config.yaml
encoder_arch: "convnext"
model: "image captioner"
dataset: "simulated grey scan slices of phantoms with and without marks"
train_examples: 245000
image_size: 64
crop_scale_min: 0.8
horizontal_flip: false
rotation_deg: 10
tokenizer: "word"
vocab_size: 25
encoder_isotropic: false
encoder_norm: "layernorm"
encoder_activation: "swiglu"
encoder_mlp_ratio: 3
encoder_inner_norm: false
encoder_patch_size: [4, 4]
encoder_conv_stem: false
encoder_depths: [5, 5, 5]
encoder_widths: [48, 96, 192]
encoder_kernel_size: 7
fusion: "cross_attention"
decoder_width: 192
decoder_layers: 6
decoder_norm: "layernorm"
decoder_norm_position: "post"
decoder_activation: "swiglu"
decoder_mlp_ratio: 2.67
decoder_head_dim: 32
decoder_fused_qkv: false
decoder_bias: "none"
decoder_qk_norm: true
decoder_parallel_block: false
decoder_inner_norm: false
decoder_positions: "rope"
decoder_cross_attention_every: 1
decoder_tie_embeddings: false
init: "torch_default"
residual_init: "scaled_by_depth"
optimizer: "muon"
muon_scale: "match_rms_adamw"
lr: 0.003
momentum: 0.95
nesterov: true
orthogonalizer: "newton_schulz_5"
adamw_lr_other_params: 0.0025
ema_decay: 0.995
steps: 6000
batch_size: 64
epochs: 1.6
lr_schedule: "cosine"
final_lr_fraction: 0
warmup_steps: 300
weight_decay: 0.1
adamw_weight_decay_other_params: 0.01
Rows from block 10 of the image encoder of a small image captioner, named by matrix and row number. Rows with one number belong to one neuron. Each number is 128 + 24 x the weight over its row's rms, rounded and kept within 0 to 255. All counts start at 0. After the name is the row's rms in percent of the matrix's.
After each neuron's rows are labels from the 100 images, of 14976, where the neuron reaches its largest size: "peak at" is the part of the image that holds the peak. Only what is clearly more common there than usual is listed. The data: simulated grey scan slices of phantoms with and without marks. In brackets: how many of the 100, against the usual share in percent.
# gate: MLP gate (encoder.blocks.10.mlp.gate.weight, 576x192), inputs 0-95
# fc1: MLP up (encoder.blocks.10.mlp.fc1.weight, 576x192), inputs 0-95
# fc2: MLP down (encoder.blocks.10.mlp.fc2.weight, 192x576, transposed), outputs 0-95

gate.566 094 [138 151 155 116 152 165 173 127 123 159 148 130 168 135 140 138 113 150 125 139 118 102 128 156 152 132 109 156 126 132 162 118 140 152 151 114 178 145 131 101 117 134 107 137 145 115 101 136  87 126 135 166 104 121  94 142 161 173  92 180 131 108 187 161 123 129 144  93  72 127 128 118 155 115 125 133 126  96 105  77 153 149 125 118 127  94 118 147  65 149 151 104 143 113 124  85]
fc1.566 090 [144 132 113 130 130  98  84 137 138  81  98 137 151 139 150 174 150 111 137 114 115 153 118 131 144 155 133  92 131 151 154 150 126 120 118 158 105 106 134 135 163  92 155 130 139 149 110 105 150 122  86 118 164 113 134 156 144  89 177 113 113 127  58 159 141 149 116 133 154 127 144 114 107 122  94 149 153 162 138 155 135 127 133  88 126 104 133 104 152 109 107 123 163 132 122 159]
fc2.566 075 [144  90 149 121 108 108 131  79 116 145  82 128 117 129 116 121 174 151 169 146 141 137 117 120 165 152 142 150 162 107 140  99 120  97 115  97  88  85 140 171 134 110 113 111 124 133 140 113 118 141  57 129 124 164 139 132 151 135 117  73 131 105 144 104 113 104 127 125 106 128 121 101 118 156 114 151 113 140 145 169 112  97 108 124  82 115 137 119 147 136 106 107 129 141 141 116]
peak at: middle right (49 vs 12.5)

gate.442 070 [129 118  67 142 139 104  96 142 118 113  96 156 104  72  88 137 168 130 110 101 120 151 144  80 109 104 135 172 167 131  71 125 121 121 147 156 128 148 143 159 141 139 125 120 187 114 100 139 157 135 136 112 130 129 124 155 122 153 108 119 111 148 131  76 124 126  94  83 135 102 132 140  83 127 121 129 168 159 112 173 121 183 157 131 153 127 126 162 161 157 134 143 155 144 109 126]
fc1.442 066 [135 100 120 126 125 153 114 142 136 116 117 136  96 123 144 130 150 141 122 116 113 135 144  96 152 123 147 123 133 123 121 128 107 129 126 115 162 148 135 185 106 148 182 112 150 100 101  87 163 116 155 134 173 180 131 157 123 147 107 159  79 155 100 160 171 153  93 133 123 135 147 145  87 109 134  96 133 119 130 107 117 161 169 155 166  96 139 107 151 114  89 146 131 202 106 113]
fc2.442 062 [139 151 110 112 134 147 141 120 103 125 111 139 134 123 138 143 162 110 115 142  90 120 146 118 133  89  98 153 137 146 111 134  82 136 157  92 128 116 100 137 143 149 138 131 150  87 168 116 112 132 161 142  94 112  84 114 187 104 154  77 136 102 102 153 139 139 113 160  91 118 100  88  97 162 142 139 120 119 129 150 145 154 147 167 116 117 143 138 140 161  69 125 130 109 120 105]
peak at: middle right (95 vs 12.5)

gate.378 108 [119 143 114  89 120 139 153 150 140 102 138 135 113 109 155 112 128 123 153 112 183 145 135 129  76 151 126 103 124 131  95 140 141 145 135 149 114 143 122 131 132 144 125 160 128 135 135 140 140 148 126 174 152  95 153 114 133 101 136 115 153 113 112  91 104 154  95 127 171 142 113 126 131 121 103 117 108 154 167 147 147 113 156  99 128 101 143 108 136 128  99 131 146 130 130 122]
fc1.378 114 [103 196  96 168 134 123 146 144 109  96 154 117 113 147 133 116  99 126 160 140 147  70 126 127 146 128 139 135 136 123 133 113 133 125 153 159 171 136  97 116 132 144 147 136  95 116 126 106 118 114 140 126 138 121 109 102 129 123 134  89 101 167 136 132 109 138 139 105 196 115 104 133 122 122 113 148 147 161 141 152 157  92 158 135 166 117  97  77 105 135 159 169 109 133 115  81]
fc2.378 090 [121 126 143 147 107 134 157 112  90 148 131 129 127 127 139  98 122 126 147 144 128 134 128 121 124 128 124 112 153 130 121 144 119 143  86 135 136 180 134  67 117 107 129 135 135 118 153 158 104 129 155 187 109 131 132 114 101  96 153 113 118 114 131 128 133 133 108 169 150 113 128 127 168 126  90  91 143 119 136 104 138 131 155 118 161 159 135  64 110 133 150 117 139 106 120  95]
peak at: middle right (100 vs 12.5)

gate.396 033 [138 106 114  88 121 128 158 106 134  96 124 102 159 138 146 136 161 139 141 120 165 125  96 190 144 151  98 175 168 119 115 159 105 143 102 142 132 100 106 134 123 120 134 100 132  70 135 147 120 145 153 144 129 151 129 165 128 101 136 106 117 115 108 118 151 113 110 163 135 133 128 118 108 113 134  92 156 139  88 151 117 122 111 154 126 171 132  70 155  92 114  95  89 127 135 122]
fc1.396 032 [100 114 142 172 133  98 120 154 140 166 134 146 148 116 134 115 161 106 103 169 175 137 124 116  72 131 165 124 147  89 160 101 134 171 124 128 107 112 106 105 104 102 104 101 124 126 132 116 120 159  87 145 133 112  83 124 123 111 129 108 107 129 117 139 156 135 100 186 123 105 144 114 119 101 129 130 174 131  96 104 112 174 171 145 133 131 114 115 108 130 122 127 150 139 105 130]
fc2.396 029 [129 117 157 140 162 105 130 109 150 117 101  84 120 132 106 139 115 114 131 157  98 117 159 121 102 185 120 128 114 155 121 100 163 130 143 104  92 162 139 129 134 147 123 147  67 127 124 110  95 130 126  72  86 122 169  78 117 101 116 127 117 140 157 190 121 138 106 112  90 142 129 138 116 102 201  63 100 142 113 149 132 133 155  84 118 118 115  95 112 140 127 133 118 136  92 140]
peak at: middle left (69 vs 12.5); middle right (31 vs 12.5)

gate.319 049 [ 95 142 118 109 108 151 118 139 133 100  86 160 136  90 175 148 131 116 113 110 125 142 103 151 126  82 104 119 112 117 158 118 145  83 129 146  90 111 112 102 157 133 134 134 174 120 134  90 176 108 113 162  92 128 105  78  93 163 163 135 162 121 120  99 134 114 119 142 120 125 164 126 172 146 161 136 164 167 118 107 116  93 130 119 134  98 126 167 172  95 120 106 113 112 169 152]
fc1.319 050 [136 125 113  89 116 154 129  93 138 118 142 124 133 144 128 144 157 172 117 132  86 126 164 115 109 146 126 143 111 124 121  99  95 170 148  93 138 106 177 123 113 149 121 117 102 118 143 152 113 187 150  85 159 129 103 153 157 173 143 113 143 138 148 160 106 132 134  92 154 105  94 155 131 102 116 107  80 114 103 131 148 140 105 125 160 146 168 122  90 114  93 171 114 135 125 116]
fc2.319 047 [135 124 141 169 128  86  86  91 143 135 115 154  73  92 126 140 157 110 127 151 129 136 134 148  80  99 174 109 109 175 119  84 124 129 148 150 136 135 139 104 101 118 140 109 103 164 137 121 131  98 112 154 168 146 111 141 163 119 119 130 119 167 165 114 127  67 127 123 104 116 108 127 101 108  89 109  99 116 118 180 144 145 129 135 127 148 145  79 127 181 125 124 174 150 101 115]
peak at: bottom left (32 vs 6.2); top right (25 vs 6.2)

gate.318 180 [158 124 136 144 133 146 136 135 141 162 106 141 129 103 147 122 128 146 113 142 113 163 148 128 104 139 165 134 119 101 120 122 155 134 157 125  79 163 112 145 151 109  99 159 154 117 127 100 111  81 103  55 120 116 190 102 116 112 146 138 154 142 155 121 134 203 119 105 108 100 106 135 104 125 131 156 139 134 129 118 154 154 186  77 127 127 136 132 126 136 131 114 104 113 134 135]
fc1.318 184 [ 94 136 120 116  81 115 143 119 145  85 127 100 119 150 108 133 131 115 143 122 134 102 135 109 121 121 130 164 134 150 123 143 125 116  98 130 158  89 154 132 137 136 145 106 121 130 125 161 159 165 138 207 132 146 100 164 140 139 119 105 100  90 116 152 113  63 157 146 136 155 132 118 168 142 123 101 139 141 132 138  91  94  66 167 143 156 112 132  96 105 125 157 143 128 134  89]
fc2.318 194 [150 140 137 168 109 103  97 166 102 150 131 124  83  97  89 129 102 109 147 108 120 124 118 143  78 124 163 102 140 101 117 126  86 146  99 129 149 137 127 124 109 123 107 146 132 123 147 149 149 148 121 105  80 120 135 107  87  86 138 135  90 154 143 134 116 138 141 175 131 106 102 131 140 153 112 100 145 146 113 150 166 166 158 140 135 126 197 151 105 141 127  78 147 126 139 131]
peak at: middle left (63 vs 12.5)

gate.122 040 [152 141 120  99 133 138 145  95 113 125 142 127 138 160 142  91  77 132 143 137 153 124 135 124 118 128 133 127  99 163 124 121 104 127 163 139 153 110 137 145 136 135 146 143 113 111 102 115  97 122 141 148  71 130 157 111 129 164 111 101 144 135 135 170 132  99 128 110 112 130 140 125 124 126 102  96  85 162 160 134 118 118 150 138 109 101 115 144 110 117 141 122 104 150 125  77]
fc1.122 039 [ 99 131  81 122 164 123 140 112 139 109 127 154 154 146 133 180 113  89 142 135 122 113 115 105 157 123 120 139 123 108 137 151 136  86 113 148 147 179 145 133 126 147 126 164 116 115 130 135 121 133 135 154  85 130 160 187 174 113 142  90 145 173 116 102 137 154 139 134 151 145 131 169 149 117 196  88 139 109 118 130 131 150 114 147 102 134  69 126 125 181 108 127 149 150 178 132]
fc2.122 038 [136 163 130  68 132 102 123 142  97 155 153 163 118 134 170  86 122 113  90  94 134 103 121 124 162 147 145 137 131 137 128 133 116 118 126 157 149  77 125 147  99 145 126 145 111 109 121 142 157 102  91 113  83  97 138 126 147 142 149 158 118  89 116  96 101 125 139 149 147 150  99  98 153 124 170 140 115 141  70 147 152 138 152 130 106 167 120 113  94 124 124 120 141 145 128 133]
peak at: top right (59 vs 6.2)

gate.196 030 [100 132 123 132 161 154 177 181 121  93 129 103 139 111 124 138 149 133 149 131  92 140  82  84 127 107 137 142 118 154 114 126 181 144 108 115 140 123 151 102 136 128 113  98 116 110 126 127 102  93 147 149 113 146  92 131 125 158 109 103 149  94 147 122 120 114 123 135  94 140  95 158 101 180 145  90 181 137 139 127 125 148 112 144 137 133  89  76  97  78 115 135 124 117  95  96]
fc1.196 032 [183 172 114 169 123 144 138 108 127 155 133 166 131 100 149 103  99 131 119 119 141 138 162 168 113 139 134  95  96 152 133 117 123 147 118 110 128 103 195  90 121 119 105 120 134 148 119 123 144 128 127  99 144 161  94  93 183 132 108 106 139  78 126 106 107 100  86  89  99 110 141 157 110  97 139  96 165 122 123 146 143 121  99 105 115 111 102 108 143 142  98 147  74 110 102  98]
fc2.196 027 [163 123 132 130 135 139 125 106 146 120 109 136 104  85 171 141 131 101 128 111  86 131 111 128 102 135 106 169 170 147 123 104 120 148 124 135 171 143 158 120 121 162 108 153 119 139 157  98  81 153 109 130  86 119 122 128 127  94 116  76 125 111  97 143 111 142 125 128 112 117 131 163 107 150 114 148 130 152  79 127 115 147 120 142 142 141  81 135 119 107 104 114 139 126 142 118]
peak at: middle right (61 vs 12.5)

gate.369 043 [124 164 155 121 109 142 133 113 115  98 142  66 146 165 151  93 138 144 114  97 154 132 120  98 105  66 108  93 121 130 146 135 156 129 144 164 121 127 137 117 123 146 103 106  88 181 142 147 134 111 136 128 116 148 165 162 105  86  82  75 143 109 148 125  68 130 117 117 130 139  96  97 111 143 134 118 153 166  90 111 134 114 153 171 122 138 154 156 168 129 124 118 146 161  79 179]
fc1.369 040 [133 177 144 125 144 110 176 141 105 123  77 137 178 146 151  94 117 153 103 116  99 116 136 150 147 106 103 138 141 134  98  97 158 140 161 160 123 110 164 109  96 140 169 147 125 126  67  98 160 132 117 128 131 117  88 111  98  63  72 110 144 121 162 151 171 132 128 128 123 125 125 151 141 154 121 128 160 140  77 138 141 110 105 126 144 113 152 141 160 163 126 119 121 162 113 164]
fc2.369 038 [124 113 197 113 143 134 149 142 109 144 118 120 102 113  95 137 159 143 123 124 153 130 102 114  88 127 118 161 128 119 149 137 114 136 110 159 155 162 126 151 159 117 100 108 126 116 106 138 158 113 121  98  97 118 155 169 142 140  90 110 102 142 154 133 115 153  63 184 121 147 136 166 145 116 102  92 119 205 130 130 117 111 106 154 117 150 121 138 144 129 121 134 119 143  89 105]
peak at: centre (82 vs 25)

gate.426 035 [100 122 114 178  87 138 171 131 102 110 106 158 119 113 133 150 118 108 151 131 143 107 124 111 156 137 143 151 103 104 128 127 134 175  95 104 167 126 117 107 111 151 152 116 151  82 142 151 142 147  96 129 102 144 126 141 158 202 147 110 168 145 145 143 128  89 155 173 121 157 114  92  97 148 126 121 126 122 109  65 139 135 113 112 149 111 139 146 142 109 114 142 133  93 121 108]
fc1.426 033 [132 121  99 131 105 139 154 108 102 131 151 145 117  78 146 121 117 148 123  81 148 153  68  93 137 156 122 178 154 163 129 152 113 165 144 104 147 149 106 119 129 132 100 110 123 137 138 144 132  64  78  92 115 147 101 144 158 152  81 117 178 120  99 156 111 113 123 173 144 130 130 133  88 103 119 108 107 125 107 134 125  93 104 131  85  88  98 152 134 143 120 154 109 121 104 129]
fc2.426 031 [119  98 126 131 157 119 136 113 152 103 161 154 162 136 148  90 109 137 109 162  96 115  71  64 137  98 155 124  83 114  70 109 133 102 154 138 122 155 136 149 163 173 135 111 137 150 144 109 124  89 103 127 145 118 107 136 110 113 148 123  99 109 138  92 162 103 109 129 152 146 163 159 117 159 126  99 120 118 111 127 158 130 144 116  98 132 136 120 154 162 121 180 143 131 129  96]
peak at: middle right (47 vs 12.5); top right (45 vs 6.2)

gate.440 141 [135 106 110  77  60 135 128 153 146  88 127 140 115 111 105 150 140 154 147 125 116 120 106 117 138 188 120  89 102 158 144  49 116 132 113 156 113  95 121 158 120 140 153 160 139 126 109 128 132 124 101 119 166 112 156  84 153 114 100 144 112 152 134 109 107 151  98 128 149 133  85 118 103 142  92 162 142 160 115 182 161  75 164 167 141  97 132 112 140 120  46 108 142 109 118 146]
fc1.440 139 [154  95 135  77 113 133 175 164 135  69 105 140 130  64 113 170 114 163 159 126 155 139 148 143 109 181 136 118 111 124 112 115 118 152 151 145 149 112  86 161 137 131 127 141 127 119 156 172 140 152 128 112 138 121 127  98 134 109 137 138 132 136 120 114  89 114 134 132 138 120 110 124  96 136 140 184 112 164  90 135 188  66 122 155 148 124 135 148 114 120  87 121 150  70 124  96]
fc2.440 147 [129 137 152 119 150 136 112 159 138 154 129 130 106 110 109 185  80 100 132 146 124  68 146 148 105 111 155 126 108 144  85 160 112 141 156 157 110 134 134 126 144  94 175 108 160  96  96 124 123 113 124 150 135 115 101 106  58 121 132 127 121 146 126 160 141 146 153 130 107 115 150 119 167 139 158 128 132 116 137 112  92 103 128 117 137 143 119 113 130  96 144 153 154 158 136 144]
peak at: middle left (61 vs 12.5)

gate.504 107 [129 124 121 165 103 132 124 160 109 121  79 103 122  78 127 121 138 140  99 112 125 123 145  80 125 147 121 164 105 133 124 131 144 126 103  83 158  99 132 176 130 140 152 136 134 110 143 134 118 123 117 144 136 118  89 111  80 119 174 126 103  70 112 137 113 107 161 110  99 150  94  83 161 165 135 102 119 145 139 140 128  92 117 145 108 148 133 170 166 132 168 146 101 106 146 110]
fc1.504 101 [146 116 152 127  83 160  97 143 126 180 137 113 146 130 132 150  92  98  80 131 105 150 146 144 167  88 112 146 129 117  74 121 103 103 137 123 197 132 104 151 133 125 146 143  99 139 169 132 180 157 141 110  60 165 117 125 139 139 140 150  76 170 174 159 123  93 125  98 133 105 145 149 127 148 125 134 122  97 156 156 126  96 116 177 124 107 120 133  94 147 121 132 128 134 122 144]
fc2.504 097 [133 114 132  97 103 175 121 115 111 132 131 134  81 132 148 111  97 135 144 154 131 103 147  89 109  87 111 103  91 127 114 135 143  97 113  98 128 123 166  91 115 137 119 154  99 109 146 115 155 122 121 165 115 153 155 143  91 109 145 168 157 104  99 198 139 151 147 102 106 122  98 132 110 133 170 117 160 142 143 140 141 130 102 138 130 107  77  91 118 146 133  99 132 103 124 116]
peak at: top right (49 vs 6.2)

gate.93 045 [156 175 136 136  86 125 126  88 130 124 134 118 127 178 147 122 141 134 105 163  90 160  83 116 123 134 138  84  62 109 156 136 145  95 155 130 100 158 157 140 115 148 113 113 138 135 135  89 154 104 147 107 143 136 135 137  94 158 153 135 111 143 119  76 177 127 141 106 177 118 139  84 124 176 120 129 170 115 147 160 124 109 132 128  97 143 124 132  89 168 175  98 118 133  93  69]
fc1.93 044 [138 119 147 154 121 153 119 132 132 130 143 124 158 139 143  98 110 114 129 103 163 172  93 164 145 108 125 150 135 169 141 149 142  76 155 121 176  73 172 114 125 138 122  96 160 140 127 138 137  91 130 139 140 142 156 132 126  86 105 161 149 113 109  47 136 124  95 140 161 128 161 140 132 141 127 116 130  71 154 150 100 109 137 109 140 121 184 121 131 144 127 107  67 137 119 119]
fc2.93 037 [106 128  97 138 137 174 110 124 103 121 106 148 148 163  78 157 148 143 133 123 113 109 155 101 161 126 162 144 184 125 117  80 127 131 151 137 120  76 112 135 150 145 136 143 152  92 138  98  90 144 118 136 163 134 120 108 144 163  61 142 102 125 134 105 137 146 134 137 162 166 120 135 103 153 112 114 126 117 136 111 150 158 104 114 145 135 112 136 106 123 114 140 121 110 158 130]
peak at: bottom centre (42 vs 12.5); bottom right (28 vs 6.2)

gate.469 051 [152 113 109 167 117 107 135  73 170 115 134 119 124 151 104 131 106 126 120 129 124 156  98  52 118 141 161  85 152 100 133 101 119 110 121 113 149 141 159 160 172 151 166 135 109 106 149 165 127  78 163 109 136 150 135 123  90  99 161 121 146 145  89 113 112 159 111  83 106 131 102 105 168 132  94 106 106 126 169 129  96 133 138 108  96  99 138 116 143 151 114 107 127 119 114 134]
fc1.469 052 [156 157 173 161 116 140 167 135 131 103 127 124 117 113 148 134 154 124 142 135 143 142 163 198 169 115 106 139 100 146 144 132 130 157 112 125 104 131 126 103 117 140  90  96 167 149 124  93 102 113 109 158 124 120 151 130 121 135  94 111 114 123 153 143 130 133 133 150 134 139 122 121 120 121 158 138 149 103 108 106 152  97 127 147 122 117 113 144 133  85  97 155 141 136 125  76]
fc2.469 047 [155 151  96 126 103 117  93 143 130 152  92 140 111  95 132 112 115 147 105 157 147  92 177 156 134 134 108 143 150 146 157 137 113 113 102 130  95  90 122 119  95 116 121 138 133 114 132 165 106 128 125 146  91 146  88 124 135 116  95 158 139 123 154 112  82 148 106 154 112 118  98 111 180 147 138 123 180  98  96 119 124 134 103 119 133 149  85 101 137  98 171 137 116 162 138 132]
peak at: middle right (50 vs 12.5); bottom right (26 vs 6.2)

gate.559 029 [144 163 153 101 131 144 109 130  94 151  98 141  80 128 144 136  95 144 150 141 143 130 147 147 179 140 141 150  93 170  94 143 155 112 112 115 135  82 160 125  82 162 103 129 141 103  86 156 139 135 137  88 162 129 121 112 107 113 100 118  76 134 134 103 101 109 167 117 144 137 157 102 139 124 117 122 154  88 142  92 122 151 133 151  98 140 104 142 123  83 171 157 139 118 118 135]
fc1.559 030 [131 126 120 124 111 114 103 111 123 115 153 165 133  97 125 144 122 100 141  95 124 144 165 115 130 143 141 137 139 130 113 113 117 155 147 123 138 178 102 133 116 107 128 103 105 106  84 152  80 112 132 164 150 146 134 139 157 126 124 149 123 153 159 105 117 155 136  99  88 168  98  93 104 122  86  95  95 115  89 168 151 145  89 139 162 126 148 101 150 115 152 130 124 141 102  95]
fc2.559 025 [113  85  95 106 121  74 121 110 171 127 113 127 177  96 120  92  95  97 118 129 134 151 136 122 151  82 113  90 111 109 112 138 145 146 133 113 123  93 107 176 116 161 123 134 105 141  69 111 147 135 135 140  85 119 118 119 150 153 126 131 113 136 124 130 129 130 112 160 130 137 150 144 134  96 113 140 145  97 117 151  85 155 118 126  82 136 184 116 104 145 150 122 104 151 109 119]
peak at: bottom centre (90 vs 12.5)

gate.205 051 [122  96 184 157 129 108 100 125 149 140 113 128 158 158 128 126  91 148 125 103 148  94 160 129 165 118 166 152  93 138 136 144 145 147 219 127 150 132 118 122 172 104 161 117 130 160 121 152 132  95  96 126 171 179 130 157 129 108 148 113 109 153 128 124 125 152 131 105 136 101 136 124 153 103 114 128 126 150 143 112  79 135 162 109  73 123 114  99 139 133 152 100 169 112 136  77]
fc1.205 052 [119 148 146 126 171 124 135 109  93 122 153 149  91 171 129 129 111 111 139 120 148 149 106 131  98  81 116 116 151 137 150 138 150 124 123  73 142 108 154 120 122 133 107 132  78 112 110  70 137 138 117 124 112 127 127 117 113 113 132 150 142 138 147 137  99 145 168 141  93 119 137 150  94 132 135 131 149  83 143 133 183 141 119 148 102  90 211 120 103 111 148  97 108 162 145 142]
fc2.205 047 [106 115 134 105  63 106 141 127 107 169 114 135  99 119 139 100 154 102 148 119 102 124 122 118 142 139 155 130  92  74 117  72 107 100 160 124 112 162 113 149 108 131  98 121 108 109 105 127 140 147 106 111 143 116 114 110 147 106 132 117 132 175 106 142 117  72 205 147 128 160 162 159 120 138 140  89 157 114 161 118 128 121 144  96 166 129 134  66 121 156 102 142 141 106  92 138]
peak at: top right (66 vs 6.2); bottom centre (31 vs 12.5)

gate.508 130 [114 133 120 164 120 111 126  90 139 148 107 114 112 126 116 130 134 127 122  91 132 126  98  97 161 130 140 181 167 125 145 156 112  95  83 156 185 114 136 193 123  88 126  91 139 122 137 135 124  85 146 125 175 170 111 173 135 145 108 115 139 118 148 127 151 143 134 118 113 123 149 114 128 135 117 117 115 108 121 141 107 133 142 106 125 151 101 108 109  87 171 115 162 142 132 101]
fc1.508 130 [ 74 108  90 156 130 124 107 141 118 142 166 106 149 113 132 122 117 140  91 145  79  73 122 159 141 102 135 130 171  88  96 134 146 132 128 126 124 149  84 114 147  94 105  58 124 150  98 141 133 137 130 147 142 130 141 143 116 135  94 137 136 147 112 177 136 132 127 128  89 155 141 159 132 115 101 182 117 149 132 111 174  85 102 156 130 134 113 106 151 111 158 157 147 163 112 122]
fc2.508 111 [122 127 137  99 125 119 144 114 156 133 108 171 158 124 177 124 102 155 138 102  69 151 118 137 139 127 125 102 104 144 126 104 138 126 125 147  97 131 131 139  91 122  85 112 104 165 125 103 164 110 112 151  91 169 146 128 153 126 140 171 127 109 122 127 161 105 127 130 179 154 128 135 125 113 150  90 119  94 168 139 125 160 105 110 133 126 161 145 127 146 102 110 146 109 148 135]
peak at: top right (64 vs 6.2)

gate.383 033 [117 172 133 124 102 118 117 169 154 133 122 153 142 196 132 101 142 106 138 133 140 146 140 132 132 100  84  94 113 117 115 126 107 128 158 147 121 127 113 133 151 155 113  75 156 101 131 123 112 117 146 152 113 117  83 132 153 170 125 111 157 130 103 127 111 141 134  88 142 121 111  99 119 160 131 140 164 140 134 101  91 154 140  85 138 108 119 105 143 135 109 101 156 153 155 147]
fc1.383 036 [142 125 156 100 144 149 108 191  98 139 119 105 117 166 149 115 148 125 134 141 143 177 101  94 143 123 107  96 105 132 105 148 132 115 154 123 112 122  59 147 135 161 163 121 142 118 179 161 121 120 135 103 122 120 137 153 119 166 134  76 140 162 161 119  71 119 128 112 123 127  94  99  93 100 101 112 140  99 157 122 135 132 109 134 167 111 123 119 127  99  88 164 119 112 132 113]
fc2.383 032 [ 99 111 145 129 118 116 146 149 126 132 104 105 102 142 159 108 150 116 141 186 101 131 140 127 117 119 158 102 154 131 174 113 104  96 137 146 122 129  88 136 116 107 105 165 107 146 116 130 115 142 151 107 157 121 174 138 125 149 177  83 150 157 163 138 118 140 155 111 108 123 138 130 142 136 103 142 154 129 139 119 127 131 142 129 115 120 133 152  88  90 133 116 107 166 113 134]
peak at: bottom centre (46 vs 12.5); top left (28 vs 6.2)

gate.457 126 [126 115 117 116 163 156 149  92 140  66 160 105 131  88 149 141 144 149 170 138 175 105  92 120 120 101 149 171 104 120 130 143 140 120 149 175 123 111 137 122 121 126 112 182  98 126 110 129 174 113 121 131 157  95 153 143 158 129 117 128 109 160 155 118 157  96 134 115  96 119 148 136 155 154 147 147 133  82 121 115 149 136  87  91  83 153 112 110 108 151 136 117 147 117 140 129]
fc1.457 123 [154 111 180 151 155 117 118 117 125 154 107 126 183  96 150 125 108 101 122  77  78 167 127 151 105 163 108 101  86 159 131 100 144  98 131 123 142 165 119 139 135 127 116 135 149 134 142 137 113 161  84 157 108 117 153 117 115 128 100  73 129 125  99 103 137 153 114 149 125 153 113  82 162  98 132 175 122 149 159 130 140 121 113 123 105 146 141 145 137 178 147 127 145 117 147  75]
fc2.457 107 [155 137 139 113 113 126 137 124 135 131 138 123 154 105 160  96 148 113  92 128 104 137 144 162 132 202  91 142 105 163 131 110 132 168 135 143 141 122 128 137 143 117 141 114  93 118 134 141 153 119 110 130 139 114 128  77 120 151  53  99 178 119 125 164 134 128 126 112  83 160  71 125 127 128  59 111 171 116 107 132 111 132 172  90 155  66 112 161 141 150 133 136 124 145 120 130]
peak at: centre (100 vs 25)

gate.264 159 [102 121  98  69 128  87  93 169 171 131 107 138 118 148 134 143 106 132 103 138  43 181 103 140 133 131 116 113 140 122 144 110 137 133 118 143 102 136 109 121 179 106 153 119 102 123 119 127  56 145 169 106 141  91 128 100 142 166 144 140 140 166 130 140 109 139 149  79 159 130 109 141 130 149 166 110 129 124 118 175  94 122 111  99 126 116 118 138 148 112 156 156 135 146 143 111]
fc1.264 176 [131 121 138 101 131  96  92 144 164 135  90 135 153 129 154 113 125 141  97 114  76 144 114 109 111 109  80 113 140 118 170  91 145 120  96 140  92 147 129 147 159  90 136 112  91 128 145 129  91 142 170 137 132  79 143  78 140 144 143 134 131 145 138 152  95 116 146  81 163 129 122 140 146 137 149 146 116 117 119 163 141 114 121  94  86 134 102 125 154 154 169 131 142 133 122 144]
fc2.264 200 [109 130  72 131 194 127 122  98 105 121 153 150 118 165 136 146 147 127 152 145 122 175 119 121 125 104 116 149 156 119 121 129  95 165 118 157 172 108  99 131 118 123 135 122 120 177  90 131 145 110 131  94 160 126 123 115 178 112 101 101 147 133  96  84 141 124 126 116  94 155 116 148  94  95  97 141 106 120 147  87 120 138 105  68 113 127 128 190 117 131 177 134  96 125 129 124]
peak at: centre (100 vs 25)

gate.313 087 [141 140  82  95 142 121 109 120 118 149  79 116 144 144 115 163 140 132 131 111 119 111 111 110 123 137 130 149 184 147 159 103 130  84 119 104 165 125 148 134 113  88 123 162 135  87 138 138 150 107  92 138 142 130 150  92 114  88 109 129 127 140 141  84 119 112 151 139 153 114 108 111 101 124 143 148  96 115 146 189 118 113 141 134 120 151 103 137 135  97 192 104 128 140 113 132]
fc1.313 087 [145 170 129 133 137 143 142 122 105 142 122 157 145 138 164 129  80 120 158  95 154 139  97 104 134 117  97 104 156 149 159 126 151 115 138 166 141 111 122  91 133 146 118  98 139 124 118 127 152 111 148 155 133 149 101  87 116 142  79 150 126 123 107 136 149 137 154 131  94 131 108 118 152 127 150 184  98 109  96 100 181 138 126  98 158 115 161 129 112 115 132  97 109 175 108 138]
fc2.313 075 [109 158  91 109 110 142  98 121 141 110 109 147 152 155  92 140 126 138 129 140 114 141 127 122 150 175 107 112 118 178 136 148 127 140 131 168 143 141  73 139 133 105 145 125  79 159 129 114 154 140 126 146 166 139 137 132 102 141  73 105 140 129 196 143 131 129 144 164 156 135 157 152 130 149 130 151  77 103  80 157 106  87  85 145 124 137 122 122 100 138 110 117 133 127 117  80]
peak at: middle right (33 vs 12.5)